config = dict(
    model='contrastive image-text model',
    dataset='rendered solids tumbling over patterned floors',
    train_examples=97500,
    image_size=64,
    crop_scale_min=1,
    horizontal_flip=False,
    tokenizer='word',
    vocab_size=61,
    loss='softmax',
    embed_dim=256,
    encoder_arch='resnext',
    encoder_norm='batchnorm',
    encoder_activation='mish',
    encoder_depths=[4, 8, 4],
    encoder_kernel_size=3,
    encoder_stem='deep',
    encoder_avg_pool_shortcut=False,
    encoder_widths=[128, 256, 512],
    text_encoder_causal=False,
    text_encoder_width=256,
    text_encoder_layers=12,
    text_encoder_norm='layernorm',
    text_encoder_norm_position='post',
    text_encoder_activation='relu',
    text_encoder_mlp_ratio=2,
    text_encoder_head_dim=64,
    text_encoder_fused_qkv=True,
    text_encoder_bias='all',
    text_encoder_qk_norm=True,
    text_encoder_parallel_block=False,
    text_encoder_inner_norm=False,
    text_encoder_positions='rope',
    init='lecun_normal',
    residual_init='scaled_by_depth',
    optimizer='muon',
    muon_scale='original',
    learning_rate=0.019,
    momentum=0.9,
    nesterov=True,
    orthogonalizer='newton_schulz_5',
    adamw_lr_other_params=0.0023,
    max_steps=6700,
    batch_size=128,
    epochs=8.8,
    lr_schedule='cosine',
    final_lr_fraction=0.05,
    warmup_steps=330,
    weight_decay=0.04,
    adamw_weight_decay_other_params=0,
)
Rows from block 13 of the image encoder of a small contrastive image-text model, named by matrix and row number. Rows with one number belong to one channel. Each number is 500 + 50 x the weight over its row's rms, rounded and kept within 0 to 999. All counts start at 0. Numbers have three digits each. After the name is the row's rms in percent of the matrix's.
After each channel's rows are labels from the 100 images, of 14976, where the channel reaches its highest value: "top examples" is what is common among them; "colour at peak" is the nearest of a few named colours to the mean colour under the peak. Only what is clearly more common there than usual is listed. The data: rendered solids tumbling over patterned floors.
# convs1: grouped (16 groups) 3x3 conv (encoder.blocks.13.convs.1.weight, 256x16x3x3, each kernel summed), inputs within the group 0-15
# convs2: expand pointwise conv (encoder.blocks.13.convs.2.weight, 512x256x1x1, transposed), outputs 0-73

convs1.227 065:487482417436464555483545454506512372471494478457
convs2.227 097:408522500506417469539500561439614469530573490535496383487515543516505517528635582460519505510490519446486515520597441491522453424438561519536461471505513539533545577529545565477556499496554463489572420482479474516419536504
top examples: count: four; yellow object; red object
colour at peak: brown

convs1.79 064:532502464510461517460414474473412515456420432433
convs2.79 092:471579497471513487483549459504496410430528588565516557532498355600518491495456378513459522469458487492516482551541500558486529574458594449544456557513538490471486508548383496508502487524463417512475494489500493457473529507
top examples: orange object; brown object
colour at peak: brown

convs1.229 104:482491520429547493537427518411562482515491391526
convs2.229 100:519542519526515531483512520461388481464613550478557583471479501576545470500508425402645492447605577497396540540519463452531492465535640515557430528548458531531583512514479636477489529501514541500582503509539480503466497510
top examples: count: four; orange object; red object
colour at peak: brown

convs1.76 093:582549580554547515481443456451540565513512436533
convs2.76 088:496438571437484494411452516476426418514435474496518468485596421641488443522482460443459484529545448505481481450418474506489532495472442518500491454496448418491541408536414521473508510502520521549377466495387453479566587464
top examples: brown object; red object
colour at peak: brown

convs1.55 036:549570522433549457474513579493608477509543458485
convs2.55 100:464548530478489487490494481473514483575486539616475519487390488480484475507484541465526484564417420497514499395511566528468465555484550562616506504485454394530585597554496475563417466592353485497485489500443468513554511596
top examples: orange object; pink object; its colour: orange
colour at peak: brown

convs1.69 122:574491550529489511573422557514516543525481428588
convs2.69 103:462476487483451412479490516534462426516480506429468403618440484474575472554486434491492398524432493529518502399476510533494519498516476523461475425543535477472480539554469466563480466455501452562460487535425512392613545333
top examples: green object; jack; its colour: green
colour at peak: green

convs1.87 046:436488427476499558509497484424478500600561483423
convs2.87 109:532413501420547573521468552501463457403539478484552482485517443515578604468468560480561567502581407553429504445524497471493516578526309440528604434576549459499467552493478482450513511439473465523492560537539520502487563415
top examples: jack; largest object: jack
colour at peak: brown

convs1.187 107:476456511423488475505431486480504514510375408468
convs2.187 095:435518578505579528428532488527476504539545481518542567441422409630460471427546556558514514508524503511455438524617527492540466518524471450511502420502552512491482420447507516631536491471553514483499530518593468434477460527
top examples: yellow object; its colour: yellow
colour at peak: brown

convs1.45 070:499478515528385490496398430492512504465537417514
convs2.45 094:517504499521466489458471608518392500451569474566495570608512453432496512556424491500478490459537414482439452461468558554466537459524601498562500484501465590535538418484468508522533457501554548519452515447509520505525484391
top examples: brown object; count: four
colour at peak: brown

convs1.167 037:516426434469461453461492555488585508517450508399
convs2.167 100:471514608483495465462532397408494495464492512512477499482503534521543443408508585538516457473470468533499510597479492485491497550454574509438428484540503479604506475554471493583427470549341537453529473527525518531511355506
top examples: green object; count: four; black object; brown object
colour at peak: brown

convs1.245 130:397429421520471522423495496485479480478412510534
convs2.245 105:514434572529570492452594484488460532454415498451477430515483552450444417469525478450468446408519492524512465503480530485530516447495528525473516465499538446445588433492517484478550447521556506554518510385573520523504458519
top examples: black object; star block; its colour: black
colour at peak: brown

convs1.75 105:495523510505464490477510476478468516415387528381
convs2.75 097:488543568530396454443486560498506493501389501555538643469455375567549514492472515457511502520500456530477487487508425427512505535505475470638560511506517559594441459582539540526496497527446505453457521513628518525424517414
top examples: count: four
colour at peak: brown

convs1.57 101:501457500419475355421487525502493502464491475471
convs2.57 098:547488575432462479562453485494602510544540522545492545513466507497531510490485504539610534608619450525461518477558452523546475435522474444511580563488498457624458470445443502534476489508436481502626538389504483470549529537
top examples: yellow object; count: four; red object
colour at peak: brown

convs1.61 070:487449488516484507487410516482495520521489337497
convs2.61 098:503510556500486612522551547500527622624527508563444414479486506614485535441522505468508534534436503518478532533562507521534539501511528486526490535513451376446489425490485468429622489544442501477485524552488491540499555538
top examples: red object; count: four
colour at peak: brown

convs1.151 068:539472504402488451526514527543508525367524491445
convs2.151 092:471516554524525466583514446463409527547568424450507536455477451537492478453487462428597459432518531517517517525547535487446462508506521517590554415504518572503466538455550538476399525416590548509400508517509527570515429566
top examples: count: four; yellow object; orange object
colour at peak: brown

convs1.38 087:508548506487404542496436425594451478510522436519
convs2.38 101:563510529514568505533514488490474452475488568673491500495522515524453549437494539566618570413446611454486461501512480484504446454518418465471580581459521516533502520498481512501453477449411479498500521530624451471448573555
top examples: brown object; count: four
colour at peak: brown

convs1.93 049:463469484470481575409420569481486549498458480422
convs2.93 108:552533521676413466512493383509475497531505537478430615546516516579468526535447378509454388474510539507515468504507538494527534409454479513518420528530551441530524495457494476568559504446480453499627554562499471519545443498
top examples: count: four; capsule
colour at peak: brown

convs1.235 080:523522477531410459535503440463472426411527437450
convs2.235 090:537384540467495486476528451469427443501458511525564505501519514562513546465506452549440510468372524543489508475417511548562471421448463571564459547448494467392551497460508517484458560552538559495375479609520529484500571426
top examples: brown object; yellow object
colour at peak: brown

convs1.186 095:540451463551486466462505442443496389421542538529
convs2.186 102:472537443460532488486474498478549542503478434510414526466377417447481399442508457461525484486529408434472469544488459498470468369486514502500466552518589492479481397453425509510497496501547526495425504483503455559459499454
top examples: count: four; blue object; yellow object; its colour: yellow
colour at peak: brown

convs1.86 124:472450519435550498444484467582408509475512466411
convs2.86 118:566409463419484482565510497524438489623493542565532521406498520483475500458443496457471488447528513515724613514481500605455601580476440471441510530485462458522571563439554552547554540529481527554421527411420478527469438489
top examples: star block
colour at peak: brown

convs1.168 105:518465443509460509495473561403479460540537522382
convs2.168 097:528516590466503554562455455572499507448530544588380470493474441526468502452430357501550386484483490449529403559472424580496492453505520527470458491496506471479567550495498476505337530542521470475486535422560520558492446459
top examples: light from behind the scene; cube frame; spring
colour at peak: brown

convs1.107 156:508604473493462495480535479570477534530506527628
convs2.107 111:490460557420331569514485470445451418515454472573424374442495472553519496508411407464484481405520509444439514555544411498486449493458484466507566524491464512525546351439498513455420468540546498503430407514436452562395446540
top examples: jack; cube frame; cog; largest object: jack
colour at peak: brown

convs1.234 136:504505401530426513561558460529482432433517490435
convs2.234 109:534437500408626452449555563488470450549465541520562618428533535496446581516532499521487495502496440475537532502457522537525511446499485535547434528491485515478473427544559509551442499447415465509535571475555493389471464537
top examples: brown object; its colour: brown
colour at peak: brown

convs1.78 069:523513533542519488414444397428428488493457466466
convs2.78 099:523495554428534606483578634466549549463524506535501457524391503464463488548512465485578562466540535504546454500505461516413558502594518478539417456483523391481574475463593547417553458494576504509425497508440520574451525615
top examples: green object
colour at peak: green

convs1.131 080:475517412484543466410445435552515517409472490483
convs2.131 097:557493548456541429447511477534525442494445551374478411473538454423498553476476561560603532557651486567538432534480460469543558498577431596511573499536571530556499537534539515483453474412556544549502517383537456578487447542
top examples: black object; grey object
colour at peak: brown

convs1.111 093:494528551432521550527589514493440436513479391503
convs2.111 096:480452503502471492476514544464482481409518379521500520540474602473475491509426474583493519444503455506327487476448575434496442602479543487504489450442556480472508465493469508504507488537521473496456518517503524504470483538
top examples: jack; largest object: jack
colour at peak: brown

convs1.244 169:504501517539530387480434511509429389512519531525
convs2.244 108:510425488458521397492518496488507581512424571407542511527560513597519476494467442537561493502414500469547492485510552436476540562517533560498472449493461508475450552515524500537549477472557509459523583508473514514417540398
top examples: yellow object; purple object; orange object
colour at peak: brown

convs1.165 145:502422539462409478481476487562526506490542500379
convs2.165 101:476522530503533453437523646549471431471528529509505502520590551523531532545439504523511444520518428470514480533510509470514505505386471537591441447487502502433493431568483455386396515445619489550411499486504483430386444442
top examples: black object; brown object; its colour: black; its colour: brown
colour at peak: brown; black

convs1.32 095:488527523459398506497434410538476496484520396518
convs2.32 101:527582461411455543615490564519443363472571481530497457587478463508457623471530524542560468651564429530542546466542474511525505440463455551470472495501460523564519477562445512448453551445462541491418385493500467607567485481
top examples: brown object
colour at peak: brown

convs1.174 118:478386551511483432462497500546498496520505482379
convs2.174 101:511462433647516590481507602473610418552554485545534475507474500496529455488562512448466567580555532566449527526594553566443480539596497411476577470520515453457495564394555481482450551525497471489534606593507497458470510500
top examples: purple object; count: four
colour at peak: brown

convs1.169 136:492444538479365495476463474525495504485514512387
convs2.169 104:544409495529602439505514577587427554499437541570591580448476559495474409495471579534523518490527514507546504515466589486518478571456560537515456485519522533409503530515467513448586460528492502478474546442475524509391482469
top examples: brown object; cube frame; its colour: brown; spring
colour at peak: brown

convs1.208 095:467499508501496446511484323464471523501506536504
convs2.208 088:493518535555539481531478491514511495475462480502495485607457667484484501464503464470492472588521542564450505463558552427512536468434389600498458609510536508501506557512595429609587583490471508443613563454535506541487511400
top examples: count: four; purple object; blue object; grey object
colour at peak: brown

convs1.213 071:479477522466519452516467368450432533567556508498
convs2.213 095:502591544513512479642492399543598463585462500562415537517524508460577411483571484559470444528508462555531472376497492505462462541507446510494504524493537563563445530513532485520446463453617480488436571515500484519501438451
top examples: purple object; count: four; jack; its colour: purple
colour at peak: brown